A small image embedding model, trained from scratch.
Model: 10.9M parameters, 64-pixel images, norm layernorm, patch size [4, 4], depths [4, 8, 4].
Training: batches of 256, held-out accuracy 100%.
Rows from block 13, named by matrix and row number. Rows with one number belong to one attention dimension. Each number is 128 + 24 x the weight over its row's rms, rounded and kept within 0 to 255. All counts start at 0. After the name is the row's rms in percent of the matrix's.
# v: attention value (model.blocks.13.attn.v.weight, 384x384), inputs 110-164
# proj: attention output (model.blocks.13.attn.proj.weight, 384x384, transposed), outputs 110-164
v.34 109 [147 127 146  72 114 156 140 120 112 116 105 100 164 147 130 114 140 114 128 138 135 114 126  84 110 132 116 121 166  70 149 145  81 182 115 127 104 138 145 130 147 121 147 136 142 153  72 116 116 192 129 128 142 141 125]
proj.34 105 [123 136  80 135 120 132 140 151 109 124  91 176 120 116  98 147  89 116 117 149 130 159  97 129 138 103  94 189 112 127  78 107 122 121 179 148 155 123 102  62 143 117 117 104 114 137 126 103 115 132 120 103 150 116 115]
v.35 100 [135 109 130 128 147 144 179 170 150 122 125 134 160 142 115 127 117 124 156 116 130 119 135 120 150 111 205 120 103 126  98 126 131 106 117 131 167 146 162 128 132 131 116 129 125 156 144 110  95 129  76 167 121 108 188]
proj.35 095 [119 125 125 167 151 115 143 140 100 123 100 151 127 123 131 130 114 112  87  84 116 171 113 126 151 158 103 159 165 101  95 148 100  73 164 138  87  97 105 105 135 135 123 125  97 151 176 167 114 113 127 161 149 139 160]
v.36 095 [142 118 150 159 117 124 135 113 137 122  87 139 139 169 139 150 143 103 127 150 109 150 152 107 111 144 134 170 129 137 101 158 106  94 157 113 145 153 125 154 149 158 147 146 113  96 124 121 143 131 145 140 140 137 141]
proj.36 094 [101 100 137 130 142  88  92 128 126 160 157 118 127 125 129 129 149 124 113 124 128 108 150 122 121 135 152 143  97 127 151 123 120 175 127 126 140 126 134  86 122 102 106 163 131 160 157 144 111  94  98 124 121 147 104]
v.37 100 [166  94  81 137 154  96 112  80  96 121 141 143 118 123 131  84 141  98 111 153 106 120 122 176 144  94 105 119 122 145 110 127 142 111 117 160 113 163 127 102 125 137 159  42 151 128 130 131 110 123 127 147  97  79 175]
proj.37 101 [172 147  89 131 128 143 131 177 137 129 155 157 113 137 142 104 122 100 158 145 138 147 101 132 178 144 130 106 135 107 151 119 117 114 110 145 120 122 159 127 117 103 135 142 106 173 138 108 142 145 135 103 159 148  85]
v.38 100 [121 110 137  89 107 134 128 130 102 131 140 152 141 168 130 158  94 137  90 120 112 191  91 139 164 139 142 111 130 122 118 123 107 128 160 130  89 158 169 160 102  90 159  99 153  67 109 157 135 143 155 181 147  64 119]
proj.38 100 [146 155 126 143 122 130 122 139 162 151 196 123 152 157 103 101 158 162 118 103 127  77 128 139 105 154 105 143 173 110 124 145 119 129 118 162 142  88 151  85 127 151  82 153 122 124 126 138 116 121 160  94 159 125 120]
v.39 103 [131 178 179 167 171 149 113 112 136 120 137 177 129  81 106  83 135 145  96  99 117 123 141 108 141 104 140 144 125  99 138 135 143 108 150 109 120 162  91 149 142 144 144 137 116 129 157 120 117 178 120 101 157 113 144]
proj.39 099 [ 86 134 102 128 116 140 121 122 107 137 103 113 108 103 122 142 110 124 126 178 164 140 120 139 132 171 135 102 145 162 101 171 100 155 184  69 141  70 155 121 113 121  85 145 107 117 133 159 162 140 152 138 131 125 196]
v.40 101 [128 117 168 130 135 149 105 120 114 143 113 128 142  35 113 119 126 136 104 166 165  90 101 101 101 130 159 144 168 130 157 139 149 141 114  83 182 141 170 121 134 140 135 107 146 104  89 123 141 120 117 129  94 113 115]
proj.40 108 [118 126 137  97 118 157 114 156 152 137 145 178 118 116 120 131 114 128 126  77 101 156 143 120 180 147 154 154 143 107 117 111 129 149 113 174 129 118 140 135  96 110 176 164  93 141 148 149 134 107 105 103 142  90 124]
v.41 094 [145 117 110 123 103 169 148 139 117  66 138 116 117 127 156  91 133 126 111  92 167 110 129 109  90  90 125 162 133 111 147 100 118 119 112 115 187 115 135 110 151 106 108 116 137  98 137 112 100 112 136 104 137 120 113]
proj.41 089 [100 107 135 117 119 119  73 124 148 137  88 159 100  92 129 114  99 127 133 118 142 146  72 127 100 161 135 129 120 159  81 126 106 120 144 107 110 137 146 171 112 141 120 142  98 107 130 122 145 135 143 113 142 139 142]
v.42 111 [141 151 144 106 114 132 146 127 108 168 150 109 135  93 125 142 148 166 116 132 158 137 122 120 160 135 146 150  76 111 125 114 146  90 166 168 115 108 140 162 103 147 127  91 152 101 123 162 120  83  91 146 139 157 108]
proj.42 108 [105 133 156  86 147 147  98  74 149 104 148 146 118 145 127 123 130 154 115  92 125  96 106 127 147 135 149  99 141 130 115 129 155 145  98 127 144 125 120 137  99  73 133 124  85 137 111 104 202 128 178 112 164 142 115]
v.43 102 [124 123 117 110 150 142 134  90 134 163  76 125 124 118 115  94 139 136  98 175 160  93 137 100  92 146 121 172 134 123 158 109 118 110  95 117 136 105 128 112 154 139 152 124 171 185 115 130 157  99 119 113 113 150 151]
proj.43 092 [ 87 133  94 161 147 136 127 111 133  96 109  94 123 150 134 122 130 134 157 136 101 134 119 150 132 186 125  86 146 144 120 147  95 149 182 136 139 147  73 117 121  91 167 130 134 120 198 155 138 139 136 134 151 105 152]
v.44 097 [ 75 140 154 137 146 121 176 168 113 138 144 120 131 118 140 102 147 165 153 119 158 116 164 125 100  84 147 175  86 146 130 135  92 107 156 101 149 110 120 119  76 144 127 139 124 165 138 154  89  88 135 161 133 138 131]
proj.44 100 [112  77 121 140 130 119 130 126 160 144 120 120 122 118 158 113 148 109  80 117 117 134 119 129  89 121 157 139 173 147 125 118 116 133 116  78 149 113 147 150 102 122 140  86 141 157 176 148 122 132 115 129 113  96  83]
v.45 097 [191 155 121 133  99 148  94 129 115  93 152 118 157 143  88 132 139 133  66 132 134 132 109 145 109 179 111 122 109 131 101 116 123 118 122 143 146 111 163 159  86 129 166 159 119 129 135 144 136  84 122 137 108 131 102]
proj.45 097 [122 109 152 123 138 114  96  92 149 159 112  96 116 121 141 119 117 182 135 105 111 166 164  90 109  68  99 100 112 138 148 158 133 138 118 129  93 148 126 105 109 158 120 166 162 137 134 103 118 100 130 140 131 116 139]
v.46 100 [133 141 124 119 139 113 125 127 146 111 156 139 163 109 126 114 140 145 173 146 130  98 127 158 144  94 118 132 109 135 124 111 104 125 133 146 114 139 154 104 100 105 151 137 116 138 106 144 168 107 167 141  89 148 121]
proj.46 109 [132 127  90 133 128 153 123 137 161 131 117 139  82 129  81 164 122 143 147 133 167  97 171 120 165 109 120 100 119 112 155 155 130 120  93 132 101 125 140 127 135 154 158 115 162 143 104 112 101 119 118 112 137 127 149]
v.47 087 [113 117 122 178 161 165  75 107 143 114 121  96 132 108 126 143 129 181 142 103 118 110 130 111 129 150 126 156 143 107 172 104 145 140  71 160 101  97 112 132 149  95 149 116 126 152 100  98 127 103 136 134  79 112 151]
proj.47 093 [109 104 141 128 116 106 170  80 161 163  82 146 126 134 140 159 111 128 162 127 140 131  70 143 135 147 141 105 115 145 103 148  82 130  89 147 155 139 131 132 131 145 137 110  98  99 153 123 134 176 105 163 176 129 132]
v.48 100 [148 140 119  90 124 131 117 123  49 158 135 143 123 117 127 128  78 120  95 120 154 144 169 117 176 116 108  84  99 122 124 150 121 128 120  76 124 111  80 128 128 134 103 113 134 118 147 142  99 131 138 122  92 128 133]
proj.48 091 [ 99 115 118 119 117 153 160 127 159  78 138  94 153 124 119 128 113 131 149 141 148 137  94 101 146  90 112 117  92 100 136 141 124 176 109 156  98 122 101 101 166 153 101 142 158 108 135 129 159 137 135 119 155 146 255]
v.49 098 [121 121 149 165 172 134  96  85 144 146  98 146 149 123 147 143 187 141 143 132 168 144 148 107 137  80 104 151 119 145 109  99 148 120 133 140 106  95 125  93 115 115 123 119 155 127 148 141 112 115 136 109 112 114 119]
proj.49 098 [144  85 124 102 144 119 141  84 123  99 111 110 126 126 112 120 115  70 131 134 139 134  89 132 137 136 163  85 134 105  93 137 162 116 149 143 124 121 132  79 148 138 147 143 138 144 158 119  93 147  99 169  90 185 181]
v.50 096 [161 126 165 140 134  92  93 143 158 137  90 165 103 140 157 121 148 113 143  55 120 120 129  66 173 157 123 129  85 125  93 137 147 159 161 123  99 117 116 153 108 112 162 113  87 107 125 111 121 125  97 100 145 104 138]
proj.50 099 [144 115 122 118 116  94 117 139  95 112 114 163 143 151 131 131 125 147 138 175 107 148  78 125 124 148 102 147 187 141 126 133 106  77 132 136 140 195 115 172 119 153 146 102 144 143 150 144 143 126 164 150 105 110  96]
v.51 096 [149 113 157 148  87 151 109 118 100 116 152 130 183 179 165 158 155 102  95 120 129  69 105 126 132 144  96 156 109 146 134 158 150 196 140 140 137 126 179 152 100 118 144 102 115  91 149 179 112 129 100  94 116 154 153]
proj.51 093 [118 127 124 156 148 137 151 145 137 145 109 125 141 146  93 130 145 130 180  94 127 158 128 132 116  91 106 115 136 138 104 117 120 104 131 138 151  98 121 130 153 122 127 132  77 122 141 120 129 138 138 119 162 131 110]
v.52 103 [124 122 140 135 132 110 176 132 101 147 173 130 137 130 144  95 135 125 129 124  91 102 164 114  90 113 115 122 160 151 145 140 135 128 118 114 100 195 135 137 142 117 142 117 112 139  99 134 161 146 111 142 108 129 138]
proj.52 099 [ 95 144 123 125 142 113 123 127 124 130 113 164  73 154  88  81 124 108 148 131  93 158 148 104 110 177 102 118 137 186 137 130 155 101 129 163 134 127 117 148 101 117 109 125 140 121 127 139  97 155 117 123 148 110  82]
v.53 084 [ 74 152 135 108  77 107 121 112  80 133 139 156 158 165 126 159  96 115 131 112 126 118 141  89 119 147  96 120 109 130 150 126 126  89 159 107 170 128  81 184 133 167 112 146 109 160 165 116 115 113 117 128 163 126  85]
proj.53 082 [142  95 132 110 112 171  82 148 142 116 151 115 105 132 151  99 113 167 148 111 130 133 140 116 134  79 137 119 117 108 135 137 160 167 108 171  74 121 110 123 111 142 104 100 168 128 105  68 169 135 104 121 110 141 137]
v.54 090 [148 155  91 101 122 122 145 167 135 104 138 134 133  81 147 140  95 121 106 133 153 151 146  99 177 137 116 130 147 100 104 144 149  84 132 107 168  88  79 140 116 126 160 123 127 130  99 161 108 158 127 143 197 119 105]
proj.54 095 [144 119 146 185 133 113 156 128 113 144  97 123 108 146 156 150  84 112  98 125 107 122  72 106 133  88 142 130 133 162 144 138  70 153 122 163 101 127  94 137 140 109 128 127 130 152 118 121 103 110  91 146 111 100 141]
v.55 095 [113 180  88 123 112 162 166 160  96 120 152 156  60 103 103 135 143 110  96 182 129 103 111 136 101 129 147  97 143 115 157 155 154 155 144 124 124 133  96  92 109 134 121 103 115 162 119 123 129 140 122 133 124 129 129]
proj.55 104 [106 138 131 121 147 166 138 136 152 161 140 109 119 159 100 129 104 157 124 183 115 155 154 133 109 146 152 143 102 122 149 124 101 132 139 140 107 135 174 110  92 151 115 155 105 116 135 145 135 116 137 162 115 120 149]
v.56 113 [ 96 120 148 164  93 133 132 143 154 161  85 116 161 173 138 141 140 136 155 156 101 114  66 134 127  84 137 123 133 161 147 130 122 126 100 133 101  78 133 150 107 135 113 117 125 144 116 161 142 156  91 125 170  88 138]
proj.56 108 [126 135  68 120 102 116 115 156 136 119 157 134 101 158 123 130 136 138 125  88 100  93 128 151 123 139 116 161 131 113 144  89 146 114 197 147 134 163 137 154  95 115 138 111 104 161  85  87 130 141 156 121 132  88 102]
v.57 091 [132 137 119 120 139 117 126 143 104 162 121  94  86 102 167  93 127 138 145 133 173 144 139 148  97  78 165 104 121 169 105 101 124 124 141 137 199 144 120 108 142  87 107 148 142 150 109 121 131 166 131 132  93 131 138]
proj.57 093 [127 138 138 154 144 104 108 137 131 155 113 107 155 147 100 167 135 158 116 134 119 159 106  92 144 103 113 134 110 142  96 120 135 148 122 166 110 108 151 131 132 134 163 127  76 124 105 122 180  79  95 122 142 154  82]
v.58 096 [115 125  89 144 124 131 138 119 117 137 128 116  84 153 118 126 115  98 141 130 100  88 109 154  71 140 129 127 135 114 130 141 134 134 102 135 125  95  97 101 142 132 146 143 111 182 144 138 133  89 128 105 133  85 118]
proj.58 094 [162 108 145 139 129 122 133 153 127 156 150  75 183 147 130 125 119 129 115 171 140 145 132 116 171 135  87 157 174 128 135 150  91 110 102 115 153 127 162 138 123 126 140 159 110 105 108 173 138 138 156 128 147 130  95]
v.59 091 [176 130 143 111 136 110 116  83 113 122  93 125 186 132 169 145 116 165 113  89 139 165  80  79 154 130 148 134  79  85 133 116 128 136 175 129 135  82 127 112 129 121  85 120 125  88 129 135 147 173 105 117  61 101 126]
proj.59 089 [ 74 110 127 124  94 137 148 147 125 144  98 122 151 154  99 127 166 125 174 118 112  88 112 152 104 122 138 130 143 116 125 110  96  99 132 152  94 111 135 145 154 176 126 160 152 142 132 136 151  93 122 144 133 122 151]
v.60 079 [123 123 117 138 160  86 148 125 134 135 116 138 154 128 111 135 125 129 151 125 106 146 139 142 105 117 135 135 133 135 113 150 108 149  83 151 131 149 129 122  90 134 138 139  73 134 121 104 132  96 120  73 122 113 124]
proj.60 085 [ 97 145 143  86 134 119 168 143 139 120 126 124 121  72 133 140 123 145 100 154 111 129 145 138 140 126 141 102 156 122 123 134  70 119 116  83 102  73 178  57 159 128  91  85 125  93 112 130 126 154 144 117 103 126 174]
v.61 107 [149 153 141 157 136 102 106 117  70 134  76 119 150 113 168 125  91 131 167 109  84 161 132 107 144 111 114 139 123 131 113  80  97  97 144 158 110 106 118 136 148 188 141 149 132 149  97 103 122  95 138 133 121  96 118]
proj.61 107 [113 141 124 155  60 104 146 125 116 107 169 135 112 134 106  96 135 158 139 159 155 108 118 145 171 140 154  94 148 162 134 159 157 113 106 139 119 126 110 113 131 123 148 150  95 128 155 150 167 156 160 121 103 122  99]
v.62 102 [129 163 129 127 122 105 122 137 144 192  91 134 114 126 160 110 131  98 132 117 131 118 119 114 108 115 121 145 105 187  99 128  85 124 146 104 110 115 105  74 140 115 130 129 107 190 103 144 103  94 113 135 162 131 119]
proj.62 103 [121 119 135 165 133 109  96 173  93 152 107 106 143 115 145 132 107 130 108  84  99 151 149 126  84 110 104 133 115 103 132 148 140 102 139 145  99 152 156 136 163 141 124 120 119 108 155 127  91 116 115 108 151 174 123]
v.63 095 [137 138 157 128  87 124  95 155 126 132 131 151 116 116 148 120 120 165 122 167 108 131 129  77 139 167 138 120 191  86 135  60 130 109 135 152 129 149  68 148 157 110  95 123 144 164  96 122  87 137 108 151 118 154 102]
proj.63 094 [115 131 123 172 103 123 114 113 131 134 114 143  80 150 104 144 176 109 112 182 121 150 162 121 159 140 109 123  94 140 114 193 139 116 130 118 142 134 129 141  75 189 168 147 126 116 128 166  98 117  91 171  86 136  96]
v.64 090 [137 132 137 136 170  94 117 164 135  71 132  92 116 150 136 132 139 129 135 166 136  91 101 135 125 135  95 100 111  98 156 167 136 101 166 143 174 112 167  94 127 141 154 114 158 117 153 147 160 127 137 122 123 139 113]
proj.64 084 [ 86 132  75 166  51 167 130 161 125 128 127 164 156 110 159 135 120 173 127 169 127 142 133 139 167  97 136 148  98 140 135 141  96 123 134 121  81 157 152 178 110 110 116 105 110  81 155 164 137 124 143 125 134 132 112]
v.65 098 [ 79 138 164 152 104 151 121 118 137 135 147  91 121 104 103 163 102 117 137 106 114 172 117 152 123 148 132 125 121 148 136 122 101 110 142 116 140 126 156 180 127 105 148 127 144 153 110 114 106 159 128 156 115 101 169]
proj.65 096 [139 148 134 114 102 130 119 133 143 109 110 140 132 130 113 114 146 114 143 127 110 128 129 106 144 131 145 130 154 105  89 135 156 120 121 143 124 126  80  55 174 186 139 134 134 125 122 144 147 128 128 131 154 130 123]
v.66 090 [103 149 135 147 115 164 131 120 163 122  91 135 146 157 140 135  58  98 133 143 168 139 141 134 151 120 151 154 142 106 145 152 122 132 118 119 117 145 197 146 113 115 120 117 160 139 151 130 143 140 120 161 107 116 143]
proj.66 085 [123 153 140 123 154 154 123 124  95 132 131 142 132  95 127 169 136  90 101 106 150 146  90 175 155  95 139  61 131  83 157 149 103 101 132 142 115 114 110 144 127 125 104 158 146 136  92 131 113 125 139 102 118 151 139]
v.67 096 [188 170  81 120 120 144 151 147 134 150 153 151 130 170 147 131 150  92 112 114 181 130 134 104 154 134 140 145  99 141 130 161 131 130 151 134 109 108 147 122  96 107 161 131  91 143 130 116 155 116 170 139 136 116 108]
proj.67 096 [140 135 111  86 184 114  84 111 136 151 111 107  93 114  75 165 132 100 139 136  98 119 148 108 131 149 143 110 143 183 120 137 105 153 133  95 116 158 131 157 162 128 150 105 112 120  84  97 154 175 153  70 132 129 114]
v.68 089 [167 119 168 146 149 137 174 123 168 142 125 149 121 165 116 177  93 126 106 132 181 152  99 137 108 166 144 119 142 138 118 119  90 120 125 100 106 112 135 109 189 132 114 123 105 146 147 144 136 118 162 100 139 109 131]
proj.68 084 [ 93 177 128 115 104 157  63  93 110 113 131 120 111 140 115 136 140 135 129 145  90 121 161  98 113 126 171 110 133 133 140 124 128 115 148 123 149 125 129 132 142 175 171 103 105  26  88 123 101 147 149 136 167 159  71]
v.69 098 [160 120 106 145 125 108 134  82  87 153 138 119 107 127 113 103 166 135 158 103 111 112 115 145 135 140 127 126 125 134 122 137 189 129 131 191 112 113 121 132  96  97 120 138 124 159 133 141 116 147 142 137 160 115  97]
proj.69 097 [110  98 111  60 144 149  93 156 121 111 139 102  99 162 102  74  96  91 115 119 130 132 139 146 126 145  84 160 107 120 118 155 100 141  99 122 103 124  82 133  98 115 127 139 123 179 120 132 158 107 140 129 133 143 140]
v.70 090 [142 157 101 140 158 121 178 116 116 131 154 165  76 113 101 129 162 135 110 132 134  71 181 115 165 129 130 124 148 130 147 140 128 160 120 124 140 162 134 108 124 153 116 153 112 115 166 134 136 108 111  91 124 128  71]
proj.70 089 [ 87 149 146 167 106 140 118 114 113 129 137 101 112 140 163 146 111 113 132 100 122 156  79 138 135 116 133 148 178  77 155 112 135 139 150  84 149  74 162 196 103  89  93 128 108  99 138 107 117 120 122 147  91 132 105]
v.71 096 [161 114 140 129 133 123 117 123 135 113 103  99  94 179  91 160 134 133 142 144 157 137 114 142 131  70  91 114  89 131 144 131  71 101 103 146 132 123 167 112 136 137 159 111 126 128 146 128 170 131 106 111 117 132  76]
proj.71 088 [170 139 134  83 127 134 129 153 101  71 161 136 105 153 112 140  69 101 101  89 135 103 136 164 118 129 116 141 135 144 114 150 138 135 140 141 138 149 109 122 139 138 113 101 166  96 145 104 119 120 142 117 120 170  94]
v.72 094 [149  74 150 127 143 102 147 108 137 110 140  79 135 142  78 127 170 134 112 129 102 134 100 104 139 138 105 142 122 144 142 112  52 116 157 133 144 177  95 139 155 127 149 117 122 150 135 157 164 105 111 104 128 116 126]
proj.72 092 [100 127  69 165  81 110 126 137  87  84 135 115 135 163 146 135 127 112 147 150 121 108 153 106  91 140 132 149 146 128 134 161 170  88  98 182 128 133 134  85 121 134 138 130 137 107 143 135 110 118 104 132 167 140 124]
v.73 106 [ 94 156 121  92 129 101 135 111 150 147 127 177 143 132 160 127 165  67 109 151 139 137 136 132 135 118 142  81 147 133 156 169 111 136 131 103 118 120 141 108 121 130 145 143 146  98  83  97 128 122 134 147 125 130 138]
proj.73 099 [150 115 144 142 145 106 150 138 102 116  68 128 108 147 110 106 185 125 165 125 133 125 102 141 147 110 160  79 101 137 122  99 148 139  87 151 164 156 165 126 151 172 185 116 104  97 101  96 144 178 156 125  87 167 100]
v.74 095 [126 123  69 122 144  86  99 130 150 118 172 127  90  89 100 194 141 125  83 117 123 104  91  83 134 158 119  99 144 123  84  96 127 113 106 145 125 106 103 132 119 133 140 149 112 154 100 135 137 134 150 158 124 145 101]
proj.74 089 [101 114  87 155 126 137  75 106 120 147 119 103 161 111 136 117 149 181 162 148  94 123 141 136 133 139 158 154 133 145 164 155 117 114 144 148 114 122 130  95 123 111 114 116 122 129 136 140 144 135  91  95 165 129 103]
v.75 099 [130 128 125 120 127 108 163 102 101  64 117 136 107 189  75 138 100 120 109 135 114 159 172 128 118 161 112  64 132 144 166  74 106 127 123 130 137 131 141  97  90 127 101 150 140 142 152 139 114 134  95 161 151 117 100]
proj.75 096 [161 144 117 129 152 117  58 136 118 132 128 134 102 113 144 101 130 108 111 109 137 105 110 137 109 149  97 141 116 116 110 142 120 133 176 110 128 136  80 131 147  78 129  97 142 114 141  98 100 133 118 132 134  95 113]
v.76 104 [124 115 124  95 139 143 162  76 134 145 152 146 151 116 144 108 129 107 112 138 133 106 132 143 100 147 111 165 132 143 109 175 141 189 101 110 111 143 103 134 128 117 129 111 160 138 148 121 135 135 134 175 133 100 120]
proj.76 095 [143 135 145 147 186 126 112 165 178 114  79 120 128 148 152 111 170 134 130  96  98  91 136 108 106 170 171 106  96  95 116 112 134 118 167 191 192 125 122 132 151 107 134 169  87 117  92 110 142 116 126 156 150 126 120]
v.77 110 [128 127 132 124 117 177 157 147 112 107 146 105 119 127 139 117 138 124 159 141 101 119 109 143  82 128 123 147 151 129 125 121 112 126 174 116 163 116 104 151 123  89 124  90 127 175 149 112 129 137 132 171 100 153 109]
proj.77 099 [101 146 116 141 133  98 119 129 136 172 148 127 196 164 100 109 120 121 143 164  91 102 111 122 131 162 132 108 125 147  86 145 108 160 146 116 109 122 106 113 143 153 121 128 125 147 141  95 176 117  98 114 144 118 188]
v.78 087 [158 161  72 113 145 160 149 151 148 150 157 160 150 147 132 117 122 128 117 148 138 141 179 107 154 142  95 113 123 142 124 167  97 176 159 122 106 158 128 133 126 115 124 143 124 122 104 173 164 107 146 117 128 114 144]
proj.78 083 [145 102 123 105 159 112 121 136 112 135 130 128 135 178  76 128 116 125 167 157 141 117 143 111 123 163 137 132 159  80 101 139 145 111 170 150 119 129 185 145 148  92 128 152 136 126 127 149 146 178 144 143 104 153  94]
v.79 098 [151 150 151 129 135 131 152  91 139 106 104 141 133 126  90 156 152 132 134 131 104 108 108 148 165 170 144 152 135  98 128 171  74 122 112 184 118 157 137 146 165  74 141 134 143 164 152 131 177 149 151 139 123  94 151]
proj.79 095 [112 135 110 134 124 138 136 152  91 103 147 111  98 124 106  95 150 126 103 130 109 175 121 116 139 107  93 169 136  93 139 146 152 123 130 159 142  94  84 159 140 154  82 156 133 133 105 171 127 110 125 103 148 157 112]
v.80 107 [131 161 166 118 123 131 150 123 109 138 133 120 122 141 102 132 148 147  97 132 118 151 131  93  74 119 154 103  96 108 133 136 137 133 118 138 136 153 145 186 114 125 161 129 112 133  94 151  84  95 174  78 144 102 133]
proj.80 097 [156  87 112 177 137 112 119  77 128 147 133 133 164 109 155 125 165  96 135 184 117 127 148 109 139 104 128 150  95 144 162 120 165  81 140  85 102 104 112 134  84 126  94 145 129 127 179  93 152 121  79 148 140 145 170]
v.81 102 [114 102 195 113 122 130 144 127 159 165 124 128 121 120 156  67 158 105 135 113 145 144 107 145 117 116 112 141 106 114 107 123 117  97  93 102 170 107 101  90 143 151 136 106 141 136 117 113 149 165  85 152 154 103 111]
proj.81 096 [133 152 114 155 101 120 106 123 149  87 168 137 109 138 109 101 118 189 150 122 108 135 159 162  88 116 104 173 175  97  76 116 110 164 166 127 140 118 156  98 146 139 148 157 119 155 143 129  91 170 121 134 137 180 121]
v.82 106 [142  80 115 112 127 140 136  98 141 123 147 131  99 160  82 166 137 106 134 114 149 134 141  76 125 132 162  88 133 133 149 140 104 128 133 111  85 171 119 117 178 138 102 165 125 141 123 138 133 129 130  98 147 122 126]
proj.82 105 [101 124 137 173 154 146 144 166 132 133 177 150 147  80 185 114 128 111 126 146 123 130 148 143 143 125 112 168 113 119 125 165 114 154 127 101 137 112  90 115 102 113 129 114 129  85 103 129 153 145 101 110 121 192 168]
v.83 090 [131 133 129  93 139 147 170 112 123 134 126 149 108 103 126 140 130  71  78 126 141 100 118 160 108 115 106 127 152 115  98  87 146  85  96 137 129  93 123 151 137  89 109 133  99  58 122 143  98  94  95  95  95 103 112]
proj.83 092 [135 148 122 132 128 100  76 140  98 124 126 120 141 143 183  95 118 128 141 134 101  80 149 152 129 149 137 112 151 121 108 170 117 110 118 119 146  88 147 171  87 159 124 176 151 191 135 118 107 109 151 132 156 121  95]
v.84 102 [ 81 125 154 149 121 142 116 105 115 140 125 130 123 130 135 102 153 124 113 107 125  67 122 155 115 129 145 118 152 136 116 177 131 136 148 119 120  86 159 131  79 131 156 134 140 128 132 107 166 166  96 161 132 140 177]
proj.84 099 [141 136 132 112 138 140 146  98 115  75  77 138 123 136 104 147 123 160 124 147 148 138 109  97 130 131 108 127 148 132 120 109 138 143 112 159 145 177 116 127 138 136  98 123  84 100 132 135  82  97 129 136 121 147  65]
v.85 091 [121 148 117 123  97  97 132 128 125 137 119 124 139 127 120  75 137 121 167 132 137 123 155 135  97 150 125 118  98 150 144 130 132  91 119 161 130 131 148 149 115 106 176 109 130 155 102 115 167 125 154 137 121 120  98]
proj.85 094 [132 100 146 139 125 180 148 138 158 143  55 117 104 164  98 148 168 140 153 134 126 116 157 169 132 122 112 128 161 110 144  96 101 125 120  91 130 134 151 157 138 135 139 112 106 129 152 168  93 153 142 111 147  87 129]
v.86 104 [108 101 117 131  88 144 174 112 127 154 137 107 149 141 157 142 102  89 119 145 127 204 112 111 133 132 129  88 136 143 116 152 121 113  91 142 127 133  88  88 150 136 136 131 147 155 145  93 186 117 133 152 166  86 167]
proj.86 099 [129 168  87 147 113 104  95 110 114 115 124 153 137 115 104 135  79 156 102 138 118 110 122 146 105  91 101 159  94 102 131 123 170 141 123 144 157 118 155 148 148 141 132 136 143 146 127 129 100 140 127 103  91 141 136]
v.87 108 [160 130 104  97  90 138 133 126 175 152 108 128 132 127 137 122 104 175 128 137 174 121 127 100 129 102 113 118 104 102 112 118 154 166 105 105 153 144 128 152 155 121 145 138 159 176 122 105 126 166 121 164 133  77  84]
proj.87 111 [117 146 134 141 116 153 109 147 126  91 165 148 126 135 132 109 169 142 120 121 110 144 141 161 144 177 144 166 142 169 129 129 110 119 159 142  99 128 109 143 116 122  59 137 130 106 102 146 150 103 125 129 143 111 136]
v.88 104 [157 129 149 103  77 147 107  58 142 133  79 145 163 112 111  96 119 109  89 120 134 155 171 128 125  84 130 124 101 131 153 140 139 144 144 144  83 154 144 166 139 128 134 102 130 142 153  90 187 197 124 139 129 144 113]
proj.88 099 [127 121 131 166 115 122 125  91 103 115 129 164  98 133 100 132 164 157  98 126  98 108 112 127  97 204 130 149 127 160 130 125 164  93 128 134 151 146 130 139 128 109 109 170 134 115 118 174 116 118 160 146 131  97 119]
v.89 095 [149 126 153 113 145 144 121 113 154 126 159 139 118 116 147 191 143 124 102 102  92 139 142 126 146 127 176 144 128 100 154 159 124 170 127 176 183 102 110 149 177 143 129  93 131 130 130 163  81 156 124 129 112 129 110]
proj.89 091 [130 120 116 140 127 109 159 129 141 113 116 178 114 135 116  84 137 115 113 123  98 102 112 113  79 123 143  67 125  88 154 115 150 159 117 126 141 162 130 108 100 132  98  87 136 117 142  87 102 139 117 164 126 140 155]
v.90 104 [124 145 166 101 111  83 184 153 124 119 131 153 140 135 118 138 135 156 192 173 106 129 123 114 107  98 139 125  99 147  91 119 135 104  94 142 141 146 148 132 109 148 155 114 101 171 139 121 132 174 150 122 124 145 135]
proj.90 105 [163 110 106 145 120 122 152 130 140 165  76  86 132 117 117  75 124 121 139 146 135 141 162 131 104 124 100 123 107 143 136  81 131 144 140 102 147 132 145 149 144 131 162 102 122 110 168 151 119 120 157 149 153 115 132]
v.91 102 [120 135 178 177 129 138 143 142 118 107 135 170 149 143 126 107 115 113 113  95 148 136 139 137 132 106 202 132  98 122 136 137 103 162 112 163 135 136 127 126 160 127 150  99 142  86 105 136  89 197 133 150 121 161 111]
proj.91 101 [138 107 131 110 161 127 115  96 165 113 168  92 150  91  87  64 181 139 113 137 153  69 143 108  65 132 121 124 133 113 137 144 105 157 115 129  92  91  95  74 122 104 124 114 132 163 164  90 166 137 135 126 110 189 134]
v.92 092 [151 167 102 126 142 148 128 101  94 102 112 111 143 126 138 172 147 103  92  93 146 124 118 140 133 140 108 129 172 126 142 140  92 136 160 135 168 100 140 132 120 130 155  87 156 133 167 123 140  79 146 131 142 175 181]
proj.92 091 [162 133 188 144 170 140 102 114 130 122  93 120 140 105 141 150 141  95  97 137 106 112 100 132 125 147 119 108  81 160 144 134 144 143 114 121  92 138 123 118 139 177 124 143 110 124 114 109 104 152 126 106 111  90 136]
v.93 104 [ 97 144 127  95 123 123 136 152 146 124 114 155 144 118 119 129  99 110 116 175 151 135 137 123 116 143 159 138 137 156 130 148 119 131 125 147 134 120 140 153 146  59 121 114 129 118 131 109 168 167 115  94 152 126 124]
proj.93 103 [175  79 171 148 111 137  97 120 101 165  48 177 112 149 129 101 128  98 117 129 128 150 107 126 123 132 103 106 143 151 161 149 116  90  92 135 103 162 108 168 136 148 145 117 163 163 139 138 121 123 172 146 111 106 179]